From a checkpoint of a small self-supervised image encoder.
Model: 32-pixel images, depths [2, 5, 5].
Training: soap at rate 0.0031, 9900 steps, batches of 256.
Data: trained on seven-segment displays showing three digits, 97500 training examples.
Rows from expert 1 of block 3, named by matrix and row number. Rows with one number belong to one neuron. Each number is 128 + 24 x the weight over the matrix's rms, rounded and kept within 0 to 255. All counts start at 0.
# gate: expert gate (model.blocks.3.mlp.gate, 4x64x128), inputs 0-127
# up: expert up (model.blocks.3.mlp.up, 4x64x128), inputs 0-127
# down: expert down (model.blocks.3.mlp.down, 4x128x64, transposed), outputs 0-127
gate.39 [137 124 128 118 127 129 130 131 128 128 124 141 121 134 130 132 132 124 126 135 127 133 141 120 124 129 128 130 143 132 121 133 131 123 133 124 139 113 130 131 122 132 126 130 137 144 131 128 131 135 131 139 142 128 116 129 128 118 123 134 123 124 133 129 125 118 117 131 125 129 134 123 139 125 128 122 128 131 127 125 133 131 128 129 131 115 129 132 140 137 131 137 145 119 121 135 120 131 136 131 118 122 121 118 129 122 143 144 128 141 133 121 121 119 123 120 128 121 132 120 118 133 122 122 126 127 123 136]
gate.40 [121 127 116 113 175 106 127 106 106 106 153 173 215 107 113 161  57 128 167 119 165 106 115  71  93 113 128 144 177 109 120 106 149 152 142 138 147 156 173 158 105 148 126  82 139 119  59 171 116 174 148 115 130 184 145  75 171 112  91  81 143 124 109 164 106 144 131 135 123  33  60 127 126  65 127 110 127 172 129 137 202 126 105 160 136 112 155 100 113 112  95 140 128 128 171 110  70 100 185 134 139 148  83 156 213 117 120 133  67 167 122  94  80 121 127 154  75  88 156 155 118 127  84 124 171  76 101 101]
gate.41 [142 161 114 188 137 145 156 110 141 119 104 127 152 165 109 137 137 132 117 155 162 114 132 129 130 109 135  95 123 107 157 144 101 130  94 138 150 150 154 134 133 194 130 141 112  66 131 117 150 132 132 153 156  98 110 109 103 120 143 142 148 122 104 144 150 161 159 114 120  86 133  88 127 127  97 111 127 155 110 142 138 118 131 120 147  92 149 133 130 121 107 108 115 157 130 198 135 121 104 108 124 152 129 126 138 117 172 135 134 155  81 129  97 119 175 107 127 124 149 133 109 111 141 106 146 110 162 104]
gate.42 [121 121 120 128 144 126 130 116 137 140 125 136 123 124 127 127 145 130 124 136 131 137 124 125 135 130 117 127 134 133 135 122 133 126 127 121 125 125 135 116 123 134 127 128 132 117 119 131 129 129 143 116 123 134 134 131 114 129 128 138 127 127 120 127 132 122 124 125 123 130 129 120 150 123 121 134 133 109 125 137 122 122 132 125 134 119 135 130 130 136 129 129 131 137 127 123 117 136 114 130 126 125 116 112 129 130 127 129 112 129 136 112 109 129 132 122 121 143 124 142 123 137 126 129 121 134 120 142]
gate.43 [116 152 157 145  97  72 149 139 155 160 153  87 108 110  99 109 123 188 126 143 128  90 154  88 138 155 131 112 136  65 138 156 109 109 112 145 130 166 149 173 166 109 149  89  73  87  88 146 170 184 130 164 103 139 113 124 131 111 126 108  99 160 191 128 135 113 140  94  67 121 106 110  98 164  94 124 132  96 120  65 125  92 173 112  94 146 136 103 140  96 138 128 116  93 102 126 128 155 164 128  88 139 115 148 117 115 137 158 117 109 107 104 135 112 156 154 105 140 132  66  84 102 128 109 148 150 122  94]
gate.44 [146 114 147 159 151 138 157 128 129 136 128 107  99 119 118 133 167 139 124 150 128 113 114 115 119 144 104 130 124 144 119 128  95 140 106 127 144 110 158 139 127 159 122 144 137 108 113 130 142 122 134 162 116 158 107 135  74 124 130 149 110 140 141  97 137 113 103 115 149 180 129 124 116 143 119 117 144 116 105  97 140 123 108  98 148 161 145  96 129 141  92 132 138 128 148 124 125 146 145 124 123 128 137 127 136  98  96 151 108 138 133 140 115 109 107 146 102 143 115 106 115 131 108 149  97 176 110 115]
gate.45 [133 129 170 119 164 144 117 124 147 110 107 148 148 130 117 125  78 162 145 128 136 124 146 118 130 121 160 157 133  90 140 107 157 110 100 141  93 142 154 182  83 140 156 143 114 122 118 140 108 139  87  95 117 100 100 150 112  95 108 113 110  92 186  83 111 167 153 146  97 145 159 134 129 144 166 129 171 131  96 127 167 137 161 138 107 128 155 156 134 111 130 194  86 102 120  54  99 165 120 119 112 119 155  92  96 155 103 160 167 130 206 130 105 123 132 104 159 137 119 125 100  64 126  98 115 143 130 147]
gate.46 [140 136 135 125 123 159 183 111 141 155 116 130 136 152 144 130  92 119 144 104 138 143 126 130 144 128 123 110  93 115 149 124 102 149 127 147 165 138 102 172 143 118 163 117 166 114 126 163 153 147 118 111 118 118 143 100 109 123 172 143 155 153 107 130 173  66 139 158 128 102 131 140 144 117 148 124 129 142 151 127 129  79  74 147 108  94 171 123 124 133 132 113  91 101 145 105 129 144 109 155 124 119 175 163 107 117 133 150 113 127 128 135 124 148 120 117 154 101  64 121 123 115 107 137 118  61 147  96]
gate.47 [ 69 100 139 172 122 148 148 132 153  88 132 110  89 116 131 145 123 102 135  94  99 143 162 172 156 109 129 140 142 128 135 129 108 107 103 119 183  83 123  73  98 153 151 122 104 123 119 165  56 123 152 112 131  82  82 141 116 129 180 149 128 128 112 124 109  85 153 119  61 150 137 116 104  75 213 110  63 103  92 162  49 131 162  99 130 217 162 118 133 159  67 131 108 106 145 111 133 105 124 141 131 118 123 148 109 138  66 126 172  87 133 113  64 189  99 141 148 112  96 184 104 142 114 123 121 180 206 130]
gate.48 [141 215 142  94 164 158 163 157 132 165 153  87  88  85 107  84 117  91 118 117 135 139 131 110 152 137 135 100 157 139 150  93  83 105 123 152  86 123 113 120 142 131 143 116 129 134 112 135 104 113 112 123 170  89  83 115  94 120 109 159 137 116 116 107 142 155 117 127 127 135 107 133 116 111 159 115 121 122 108  89  90 132 105 127 154  96 114 165 117 158 148 148 103 115 107 181 142 145 126  98 120 148 158 120 117 141 164 135 141  95 140 149  92 149 115 118 122  76  87 106  98 125 103 129 115 120 183 125]
gate.49 [135 171 144 151 160 165 142 134 146 140 107 131  89 131 136  81 160 106 177  94 101  76  97 171 142 122 174 121 134 112 141 127 119 123 147 118 150 116 142 113 103 132 117 128 119 102 128 140 107 150 112 124  84 141 136 136 131 103 159 164 122 133 100 196 121  73 128 144  81 152 109 120 155 136 153 163 140 166 141 107 110 111 137 115 123 112 128  94 116 140 125 143 108  90 143 105 155 135 114 156 138 142 144 151 108 120  99 162 111 123 121 103 110 135 149 135 177  75 117 159  90  96 171 108 113 160 144 152]
gate.50 [119 126 129 118  95 102 118 146 113 132 143 141 165 118 127  97 148 121 102 138 129 112 137 164  96 166 126 116 101 134 110 132 143 115 131 124 111 120 111 140 144  93 152 139 127 125 141 137 137  56 123 142 136  70  99 145 107  96 124 132 135 118 111 111 145 178 117  97 102 148 123 141 137 119  99 101 140 104 145 188  97 207 155 133 142 155  90 141 106 157 142 121 161 153 163 113 126 121 149 103 151 157 161  80 130 150 196 130 109 102 136  95 134 125 128  88 148 131 140 139 164 127 113 124 129 125 100 144]
gate.51 [129 108 126  82  54 143 120 131  95 151 156 110 102 150 124  88 119 111 162 128 131  94 161 124 116 110 126 143 157 135 109 199 153 132 167 138 148 133 108 154 138 156 113 158 130 173 156 151 108 142 149  88 162  86  73 102 165 146 106 123 149 174  73 136 114 131 108 110  98 110 191 103 160 151 143 112 109 142 129  87 154 149 127 116 132 194 109 114  88  65 149 112  95 162 121 131 110 113  92 202  90 151 112 132 171 116 113 137  99 160 219 113 156 176  91 187 107 164  56 127 121 145 155 127 118 124  96 186]
gate.52 [131 148 154 124  99 126  82 105 106 129 114 123 114 212 110 109 121 139 144  92 134 134 125 112  63 120 113 156 169  67 162 164 122 107 129 134 145  81 197 105 132 149 147 131 176  97 142 161 165 143  85 146 152 113 122 110 127 174 168 165  98 167 103  91 127 161 170 131  81 162  92 132  90 117 115 114  76 136  99 135  62 152 118 141 126 142 126 159 156 163 170 131 163 150 150 153 120 145 112 135 129 168 108 129 147 118 119 136 110 134  73 180 158 106 123 108 129 139 144 124 110  85 146 173 109 138 136 134]
gate.53 [131 149 136 129 144 140 138 138 139 122 122 137 153 132 122 128 128 140 124 124 121 121 105 147 133 133 116 135 139 137 126 122 116 134 133 157 136 124 124 107 126 132 123 141 125 123 139 101 124 117 134 125 126 133 125 138 127 121 145 130 110 138  95 130 122 126 127 128 135 122 108 133 121 140 137 115 121 135 130 133 130 121 131 146 112 115 121 131 141 128 109 136 127 116 140 124 121 132 121 129 106 142 141 126 119 128 125 135 125 146 112 123 128 122 116 131 107 134 119 133 130 119 131 119 119 122 131 136]
gate.54 [131 124 111 138 120 112 132 145 128 140 121 151 111 115 127 150 132 145 148 115 115 156 141 124 100 119 151 127 102 127 126 130 136 132 139 116 126 121 106 115 125 142  99 114 120 142 117 140 137 116 130 104 123 123 134 114  95 133 125 122 124 113 125 116 123 132 126 112 105 137 123 138 143 124 116 123 137 108 134 150 137 125 128 116 134 117 135  90 143 128 130 122 143 116 119 119 125 148 113 139 135 106 138 130 122 113 153 137 114 152 116 119 115 138 140 100 103 130 122 151 109 128 143 132 141 135 141 139]
gate.55 [126 119 118 126 116 125 126 132 115 124 128 141 129 128 117 116 146 136 127 121 114 135 123 149 133 106 102 132 129 137 120 141 132 125 125 117 123 119 129 131 139 121 126 122 129 129 143 140 107 108 129 119 141 107 139 129 113 119 121 129 126 159 120 121 132 133 137 123 127 129 117 133 129 125 123 120 129 138 136 130 141 132 118 133 119 126 137 148 134 130 130 132 123 135 118 130 113 136 142 135 131 124 114 122 129 128 145 149 135 141 117  99 126 129 121 134 119 135 123 113 142 126 141 115 120 108 128 135]
gate.56 [110 170 188 170 172 100 139 108 115  98 106  81 117 134 119 120 115 124 115 160 151  79 117 160  84 135 116 130 132 118 134 138 118 132 109 182 169 115 182 128 117 103 177 159 113 159 126 119 165 174 151 160 125 140 100 140 114 118 144 125 166 123  93 166 116 117 149  91  84 179  93 123 115 175 145 161 155 125 151 197 110 187 169 139  90 120  83 153  77  88 172 175 164 130 137 165 125 145 142 137 197 116  70  97 205 183 109 130 150 104 121 106 179 120 126 130  85 123 163 126 142 133 126 144 135 115 115 130]
up.39 [132 126 131 132 140 132 117 130 127 122 125 123 133 129 117 119 139 116 141 112 133 136 128 123 102 136 129 133 133 117 122 141 142 131 136 145 129 120 127  99 133 129 119 140 129 127 124 128 127 136 125 129 132 121 132 140 124 122 111 124 133 131 136 137 125 124 121 121 127 138 138 149 119 132 122 137 128 152 119 122 118 141 139 125 131 129 123 123 128 104 141 120 147 128 134 132 136 141 117 127 119 129 122 131 135 122 124 134 142 134 123 128 123 126 119 127 137 120 121 130 126 127 126 125 141 133 130 131]
up.40 [110  90 121 107 134  68 139 106  88 120 184 123 173  93 114 153 109 130 150 155 122 108 188 108 123 118 121 132 139 103  59 114 157 191 129 133 157 169 172 174 122 127 102 115 152 149 110 109 114 162  77 157  94 127 161 101 143 117  72 125 104 162  81 126 131 176 116 107  81  52  96  72 136  85 148  92 128 138 146  82 128 120 136 129 146 107 153  89  86 149 126 120  90 121 163  92  90 123 152 156 120 124  79 103 116 120  95  74 164 141  98 112 100 164 147 141 117 100  55 133 171 141  72 162  92 103 112 100]
up.41 [130 123 107 122 150 111 107 158 139 112 168 102 119 107 141 115 128  96 159 138 133 127 131  96 125 135 125 142 141 133 113 106 128 131 118 144 153  77 126 133 137  86 161 124 139 147 122 146  97 137  58 112 102 152  92 137 153 139 160 141  99 125  99 136 119  74  90 158  95 162  87 152 127 155 125 133 118 131 139 115 115 121 111 143 122 130  69 156 137 131 133 159 169 161 156  72 126 114 123 134 123 119 103 129 145 140 100  75 117 122 146 160 160 154 120 116 149 106 126 113 120 138 100 126 131 140 127 142]
up.42 [121 115 145 145 127 130 137 140 129 134 128 112 134 138 119 128 143 127 119 111 137 122 119 139 139 130 125 128 128 142 133 133 122 130 129 121 123 143 126 117 123 126 117 122 117 120 124 129 134 130 137 117 127 128 131 122 118 140 138 134 126 124 131 135 136 126 125 136 120 123 139 118 129 123 130 137 125 144 121 116 117 130 131 131 127 121 134 133 124 145 112 123 129 159 144 133 121 129 125 152 134 146 118 130 146 119 117 132 126 123 126 140 125 132 112 118 146 136 129 134 136 143 130 125 134 125 132 132]
up.43 [101 116  72 200 152 155 154 138 144 136 145 142 103 131 134 143 103 141 121 143  84 123 149 155 174 159 117 155  44 121 108 124 139 164 125 109 163 138 124 104 116 149 178 137 138 167  84 170 118 178 120 117 120  84 102   4 177 153 191 140 178 160 101 138 129   0 105  86  96 114  68 161 134 179 135 123  50 136  85 146 116 172 140 119 108 122 214 165 101 155  63 186 110 151 152 119  93 156 122 161 128  75  80 173 104 112 122 106  62  78 146  83 139 157  97 144 119  99  68 179  40 156  90 170  19 115 128 113]
up.44 [115 128  95 116 142 113 109 162 131 147 111 133 164 121 120 138 126 129 136 137 143 107 160 112 139  98 149 139  92 109  95 143 128 115 135 121 136 157 122 118 119 127 113  89 129 130 145 114 126 156 110 125 142  80 114 126 118 117 135 139 129 128 134 120 107 134 151 108 137 131 130 131 138 141 137 157 122 127 161 135 104 107 128 142 111 100 119 156 127 123 159 111 137 120 107  89 140  95 157 113 137 123 108 150 120 149 161 106 147 139 138 109 128 120 122 103 111  98 126 134 130 109 146 130 125 118 128 150]
up.45 [124  89  93 130 121 132 141 125 123 111 141  77 109 129 112 135 164  94 112 169 111 106  92 105 143 133 124  70  82 166 109 121 115 161 142 170 126 102 113  63 169 152 136 110 104 125 128 120 132  68 140 152 104 136 185  94 198 129 111 122 136 163  99 192 144 115 101 111 139 120 114  97 153 176  73 101  43 149 152 109 123 129 132 104 119 133 124 100 134 139 133 117 142 159 122 169 174 160 108 155 113 119 133 128 116 111 162 124 116 120 117 135 116 135 112 167 101 133 131 144 124 187 148 173 135 145 135 144]
up.46 [123 133 126 118  93 118 116  89 162 147 113 103 124  70 112 137 139  77 143 105 155 148  92 124 129  61 116 145 162 131  98 157 111 128 152 175 154 140 172 127 132  92 156 167 131 114 151 132  99  77 170 124 118 106  85 134 166  92 133 108 149 195 126 120 173 136  97 138 121 141 134 144 135 125 154 141 144 153 120 116 151 127  99 144 113 109  91 110 170 135 128 139 111 136 124 127  72 124 137 107 101 163 109 116 127 111 124 142 137 137 131 104 116 127  78 125 125 127 124  97 124 108 160 129 156  91 126 161]
up.47 [154 151 122 126 120 101  96 121 129 152 128 171 151 164 121 136 138 154 130 141 160 124 116 114  84 147 114 116 117 151 141 102 159 139 144 121  77 192 120 165 106 115 117 128 180 175 119 113 205 159 126 120 141 127 194 126 142 146 134  80 149 110 149 119 154 133 120 112 161 168  80 163 128 182  75 164 176 167 145 141 157 125  89 141 156  74  92 140 109 111 151 167 134 158 145 162 145 119 142 111 118 137 108 145 142 139 174 139  89 177 118 130 207  71 134 131  93 113 169 101 172 120 127 126 141  95 117 117]
up.48 [157 158 102  94 126 147 143 125 110 133 158 124 137 111 113 155 141 100  97 106 137 160 137 111 142 149 129 127 152 115 128 120  84 168 142 112  78 103 140 172 186 141  99 165 165 124 160 132 142 151 115 107 108  99 113 150 120 149 133 163 115  96 139 116 117 170 125 105 115 116 117 127 112 121 119 149 119  99 125  90  98 131 125 143 186 115 124 128 143 155 155 141 142  95 109 181 136 124 125 144 149 108 135 136 153  75 116 123 154 113 104 128 121 121 134 176 157 119 101 159 175  90 131  94 132  86 108 176]
up.49 [115  92 128  97  93 125 133  98 107 101 133 145 150 122 137 171  93 121  96 163 110 169 137 126 129 146 108 113 139 133 129 135 153 122 103 139 133 135 144 147 145 117 146 135 127 172 128 128 142 117 129 129 168 122 124 148 119 106 129 106 139 106 147 143 100 142 133  99 144 131 113 153  93  96 130 116 116 127 110 137 157 161 119 140 113 133 133 136 126 118 113 112 152 135 118 146 107 147 138  95 128 106  85  95 125 131 173 105 162  91 133 166 143 110 124 124  77 161 167  82 149 153 104 109 137  90 146  98]
up.50 [127 103 141 120 127 113 100 130 125 124 145 113 118  95 102 110 127 126 135 127 104 117 104 159 102 138 140 121 133 103  92 136 133 116 150  80 114 132 132 153 142 124 158 169 120 159 142 138 112  79 134 132 150  75  94 151 113  99 127 149 108 151 148  94 118 153 129 111 130 123 131 120 146 119 114 108 145  98 146 174 127 178 160 126 157 152 112 140 121 153 137 131 174 182 149 123 150 177 123 135 145 141 117  84 136 166 205 144 116 121 159 117 135 103 137 109 141 118 109 136 130 118 107 151 158 146  83 123]
up.51 [106  46 156 117  90 148 111 181 106 110 146  94  74 138  98 111  97 151 152  94  93 152 125 102 138 168 119 162 159 137 172 187 185 101 106  79 113 136 138 155 142 125 136 122 149 176 128 148  75 138 166 101 159 108 120 152 147  98 158 138 144 181 108 142 117 116 131  80 114 113 203 127 125 101 152 115  79 115 147 105 175 111 145 127 144 167 153 112 116  94 126 143 145 125 122 156 113 121 105 175  87 128 162 106 101 127 107 112  69 139 198  83 133 143  89 194 102 159 108 126 139 160 122 142 136 126 124 158]
up.52 [169 121 123 145 151 114 162 131 121 148 149 130 141  81 137 121 108 140 125 164 113 133 132 133 177 148  88 103  95 164 127  84 140 143 124 117 144 131  72 161 132 119 130 154 108 137 112 115  96 139 159 114 145 111 124 120 102 158  89 136 160 114 129 154 125 121  90 135 194  78 146 133 131 134 117 158 170 122 197 158 170  86 133  99 144  98 116  89 120 107 106 127  92 123  86 139 107 117 166  74 134 128 144 122 112 135 157 140 123 131 144 101 107 125 141 166 120 127  79 135 138 168 101 107 145 108 111 102]
up.53 [132 129 141 132 148 125 127 129 131 125 137 147 138 136 120 128 128 116 113 119 119 144 129 128 127 151 132 121 142 128 112 136 124 139 130 138 139 133 112  98 152 125 140 130 124 131 125 122 117 116 140 131 108 135 126 140 135 133 126 135 145 119 120 131 115 130 141 131 126 145 127 117 135 122 122 133 122 126 115 152 124 132 140 114 145 138  97 150 102 129 115 125 129 135 126 137 119 129 114 138 127 146 119 123 135 111 131 126 110 153 125 130 140 130 104 133 126 134 129 132 124 109 107 124 132 137 119 132]
up.54 [150 101 141 150 128 119 133 129 132 149 124 138 119 110 110 134 123 119 131 115 134 131 140 131 108 124 144 128 131 129 131 122 135 122 130 124 129 151 122 107 130 139 118 127 114 128 113 124 148 115 130 125 140 132 124 124 111 129 145 108 150 131 151 127 103 127 121 106 115 121 120 129 131 139 112 124 130 122 137 138 120 121 133 132 155 124 131 112 149 131 103 119 118 127 119 126 130 131 107 114 142 125 154 130 136 123 134 126  98 133 137 145 123 128 138 122 120 132 113 159 122 133 159 121 129 128 126 151]
up.55 [121 120 133 129 127 125 124 115 131 123 137 120 133 139 144 134 122 117 134 127 131 123 127 150 123 134 108 118 123 127 120 136 119 132 132 122 134 125 117 137 138 113 118 133 134 108 126 137 137 130 144 135 136 133 130 123 126 146 109 110 128 123 122 126 105 129 131 140 130 120 138 130 127 131 128 134 136 116 124 120 129 128 121 131 143 140 127 133 138 129 126 141 121 145 131 122 107 116 133 123 119 111 118 136 132 126 132 131 126 140 138  98 131 128 140 131 117 126 131 121 124 146 123 106 128 107 117 138]
up.56 [125 136 174 118 175 106  85 143 115 109 106  98 104 168 101 122  99 134 141 146 169 107 136 188 116 114 153 135 157 120 133 159  95 104 114 161 154  79 141 100 152 136 143 135 142 123 126  81 135 151 135 135 102 119 150 110  95 124 117 145 103 155 108 144 172 112 181  82  95 151  93 161 129 148 105 151 166 142 159 164 120 150 137 112 111 129  93 152  74  99 178 165 175 131 152 165 124  90 128 130 157 128  52 123 145 170 122 133 108 113 102 150 150 113 121 130 141 112 160 108 132 131 175 172 118 163 155 128]
down.39 [129 137 116 117 135 132 132 131 122 143 128 134 120 126 134 116 121 109 123 119 142 140 132 121 142 147 127 132 149 145 118 121 136 141 131 114 128 144 136 128 124 145 138 121 125 134 137 125 123 132 142 137 131 131 128 107 123 113 142 134 135 137 137 123 135 126 114 139 127 123 133 137 127 121 117 132 130 134 120 125 133 131 104 127 133 124 134 118 123 118 127 124 142 121 118 121 129 108  97 107 125 131 115 133 151 108 131 117 120 132 130 146 131 126 137 145 127 135 120 128 121 104 122 117 123 130 117 139]
down.40 [161 174 103 124 159 125  66 126 140 103 101 133 138 107 122 121 134 184 129  72 101  87 102  90 195 197 199  59  61 149 153 123 172 105 148 143 172 154 141 107 165 150 172  94 136 138 155 115 133 142 162 107 130 144 146  56 143 127 128 161 122 162 128 137 112 103 170 189 167 160 107 137 165 157 109 133 124 133 120 164  54 118 115 163 115 119 136 162 142  55  94 162 141 111 154  86  68 133 150 125 149  92 146 137 131 173 101 139 202 162 152 106 100  65 156 106 162 162 153 100 141 174 166 100 149 158 143  96]
down.41 [ 64 115  83 151 155 166 137 139 125 161 147 144 124 113 119 173 104 116 123 118 119 117 119 127 164 101 157 123 103 136 102 128 110 151 153 132 134 152 143 130 137 156 130 112 162 122 124  59 111 130 154 133 130  97 117 120 102 112  73 169 106 107  81 114 125 157 120 106 140 116 131 129 114 115 135 141 122 157 148  95 109  95 127 136 162  95 161 189 148 147 117 155 119 134 122 147 153 106 147 163 154 144 151 130 109 117 128 156 147 136  90 122 101 115 106  94 135 126 108 143 135  87 154 165 160 152 134 133]
down.42 [122 130 129 132 135 126 126 118 126 143 132 140 127 127 120 125 126 117 110 146 145 138 144 134 124 116 144 129 129 113 146 125 106 128 130 140 136 135 147 122 126 139 137 119 138 112 123 109 131 124 131 132 120 130 133 131 135 103 137 123 140 105 127 126 120 124 131 135 136 142 102 146 133 123 115 133 152 141 136 140 127 107 132 138 136 148 138 120 132 131 128 118 117 148 138 131 136 128 117 132 122 129 140 123 132 133 123 138 128 146 140 122 137 149 118 137 139 127 133 115 135 132  86 115 124 115 141 107]
down.43 [177 146 161 106 100 114 147  93 145 164 174 128 129 146 119 119 136  98 107 146 176 135 147 136 138 135 129 125 171 112 191  87 144 129 106 188  76 113 157 124 180 124 149 110 121 124 129 127 124 107 112 122  94  51 171 168 108  98 120 104 129 155 116 188 168 150 106 148 141  71 140 110 124 147 117 152 142 128 127 139 177  83 128 169 138 183  85  92 180 120 199 119 122 146 161 158 142 128 129 125 108 133 135  88  95 157 160 118 158 157 122 154 137 118 158  94 129 129 101 135 117 105 131 131 167 112 112 186]
down.44 [121  57 146 152 151 113 117 153 128 111 143 134  80 126 101 158 120 102 160 121 110 116 140  90 133 113 147 127 123 105 129 170 102 124 110 119 116 107 168 100 158 108  99 127 142 136 114 108 120 110 115 134 144 129 141 134 116 142 105  91 113 134 116 122 140 133  88  63 147 147 126 118 110 148 114 110 115 124 116 112 135 117 148 122 121 148 116 112 128 144 129 146 112 123 188 108  88 141 117 156 125 109 121 117 124 143 142 111 136 163 102  79 117 152  95 126 107 136 127 109 128 147 133 136 147 144 105 146]
down.45 [125 156 149 127 125 166 154  81 169  93 133 128 117 169 116 107 102 133 155 106 132 103 186 122 122  81  88 128 142 107 128 150 114 119 106 171 115  91 131 149 117 132  91 109  95 123 120 140 148  60 134 137  96 116  70 129 106 153 156 101 144 116 157 119 106 149 124 123 135 136 133  52 144 143 113 174 132  81  78 145 125 147 184 178 123  88 104 111  87 125 111 108 134 112 112 109  95 162 118 112 146 128 151 113  89 139 110 124 149 143 116 178  82 118 132  98 149  77 152 143 113  86 104 105 197 142 178 161]
down.46 [ 97 126  94 130 143  70 105 138 137 160 116 169 154 126 129 137 130 147 118 123  89 115 111 146 115 180 102  90  99 126  93  55 130  88 146  92 140 159 106 132 131 101  98 116  99 177 124 138 145 141 118 156 136 102 172 121 116 167  96  79 168 122 145 150 160 143 130 119 143 151 132 114 117 155 132 136  86 132 113 140 117 114 138 115 165 100 119 125 140 127 152 123  60 190 124 105 117 153  98  85 126 113 151 122 115 103 129 127 121  71 114 136 139 137 159 121 153 136 214 123 127 114  67 124 129 162 119 103]
down.47 [134  86 154 109 161 130 182 109 165 113 103 132 129 112 143 102 133 136 129 133 101 158 125 136 212 138 142 121 170 140  79 178 105 137 119 131 164  73 102 106 114 178 179 158 132 125 130  89 118  89 125 110 156 151  95 148 114 165 125 139 123 113 102 127 123  99 128 135  89 110 186 123 146 113 102  87 108 107  89 147 120 117 134 115 125 171 138 126 119 125  82 109 129 103 145 165  97 102 123  98 152  77 154 136 148 127 121 113 131 115 155 118  95 157  87 142 145 132 122 119 136 114 136 124 148 157 134 125]
down.48 [133 120 145 122 125 109 120 126 107 139 114 110 126 109 124 146 143 119 120 154 150 126 131 183 144  97 150 122 122 139  88 108 129 114 166 132 150 128 149  91  85  97 139 125 124 155 101 129  95 108 101 142 133 143 136 118 107  95 137 119 110 111 125 171 175 133 168 180 180  90 132 148 144 153 142 121 137 132 154 143 140  78 124 109 101 107 133 131 126  75  70 136  78 148 171  68 138 139  93 177 122 158 112 103 130 168 145 105 115 155 137 108 139 113 153 102 122 122 122  95 149 187 159 124 103 162 157  89]
down.49 [134 101 159 128 123  87 158 120 114 119 126  92  97 111 109 113 175 120 158 143 127 117 129 137  97 112 143 106 161 111 152 129 117 111 125 149 112 107 134 157  89 135 129 173 151 112  78 173 113 200 143 167 128 131 129 122 124 128 159 113 110 149 117 138 153 126  86 157  82 136 122  73 137 162 118  92 124 109 137 121 147 106 143 113 144 118 164 106 103 154 146 117  80  81 136 136 117 119 130 142 134 144 131 132 153 142 121 121 139 115 147 133  81 159 144 188 132 132 124 157 156  85 176 133 125 176 168  83]
down.50 [126 149 151 127 151 116 123 117  80 114 124 112  97 123 120 121 108 135 166 117  81 158 115 126 141 129 163 133 157 112 154  75  98 128 131 128 103 107 111  91  67  88 133 122 140 128 166 116 144 146 128 152 108 109 134  67 128 133 155 115 159 116 129 153 121  94 136 182 121 153 113 111 134 127 147 115  80 155 103 108 123 131 111 134 122 135 157 114 100 118 117 137 133 175 111 139 132 145 171 133 132 162 114 162 167  88 104 141 195 176 122 128 110 107 147 145 167 150 137 138 128 145 156 143 120 167 116 144]
down.51 [139 144 127 113 137 114 131 141 169 115 122 181 143  94 132 181 182 127 108 122  91 128 130 113  87 129 140 110 129  80 120 131 104 167 123 134 112 125  90 143  91 181 111 124 139 122 103 127 147 106 113 147 115 150 137 150 114 171  27 141 154 120 121  68 163 152 131 171 150 135  94 138 116  72 105  89 167 112 123 157 134 138 160  94  72 138 162 110 102 105 152 137 112 109 125  63 112 149 138 111 125 122  88 106 135 177 113 125 133 153 115 147 107 145 183 102  96  65 168 173 120 156 103  51 158 168 174 100]
down.52 [131  93 147 134 102 150 121 156 119 152 125  86 159 123 115 120 161 164 136 106 151 165 129 116 119 128 114 155 184 101 169 134 150 188 146 131 150  76 157  78 132 180 137 162 164 107 181 142 124 117 123 141 154 148 120 128 107 124 152 128 136 146  51  75 162 135 170 158 121 134 153 172 118 154 121 134 156 150  96 155 121 132 100 132 125 161 114 142 111 123  95 140 131 150 132 111 121 160 129 109 119 132 108  71 156 126 121  93 132 101 111 121 148 136 104 118  83 130 132 166 114  74 169 147  84 157 158 106]
down.53 [120 130 132 124 118 122 123 137 115 131  94 131 133 123 103 115 137 110 138 150 119 135 137 124 150 129 124 123 128 133 154 165 132 125 146 120 104 130 137 145 116 131 108 103 155 113 129 124 121 133 121 115 130 120 109 122 141 141 146 133 123 162 117 133 121 147 135 160 116 148 126 132 120 134 121 117 135 117 126 114 140 153 123 143 115 103 139 112 132 128 102 130 159 121 142 104 131 118 117 134 106 125 114 144 125 130 149 125 119 124 134 133 148 139 143 124 130 131 132 138 130 145 147 153 145 126 127 139]
down.54 [120 112 146 122 133 120 107 132 141 121 109 144 125 131 126 138 137 126 125 104 124 142 166  99 127 120 125 131 122 168 109 127 128 156 111 137 126 128 126 112 139 120 130 164 131 114 125 137 143 116 138 163 138 109 122 124 146 108 136 120 125 118 116 125 124 116 152 149 115 122 131 128 150 116 160 136 134 139 154 135 105 119 113 129 120 116 140 133 126 127 159 122 121 116 123 116 132 109 140 110 143 167 123 136 123 134 152 108 105 102 106 101 134 149 107 124 129 125 116 120 136 140 119 144 147 119 134 132]
down.55 [143 141 112 117 120 127 144 136 138 128 121 112 110 141 114 129 122 111 144 134 127 133 117 137 113 132 114 154 130 138 128 151 147 142 106 130 134 155 113 119 124 135 138 128 129 124 124 118 117 132 121 145 123 115 137 121 117 111 131 122 110 148 140 133 140 122 138 140 133 144 153 125 153 129 110  97 134 138 134 135 109 140 134 130 142 102 129 125 136 128 132 120 118 123 137 129 130 142 121 113 121 112 141 114 146 157 130 127 132 141 124 108 126 137 134 137 125 123 110 132 130 127 122 109 139 125 133 113]
down.56 [157 125  83 133 107 139 141  85 141 117 109 115 165 127  90 163 127 132  85 164 128 118 119 124  78 141 125 102 177 133  81 135 199 160 116 104 164 167 104 159  99 134 109 139  99 129 117 123 118 115 113 129  95 148 103 147 178 123 120 150 107 127 157 185 106 148 142 141 137 148 127 108 145 114 155 124  72 111 100 163 136  73 154 103 170 116 148 124 123 160 126  94 108  93 100 112 181 127 134 164 149 115 206 145 119  87  99 137 178 112 123  78 142 169 136 138 170 113 154 106 154 135 121 110 138 143 191  74]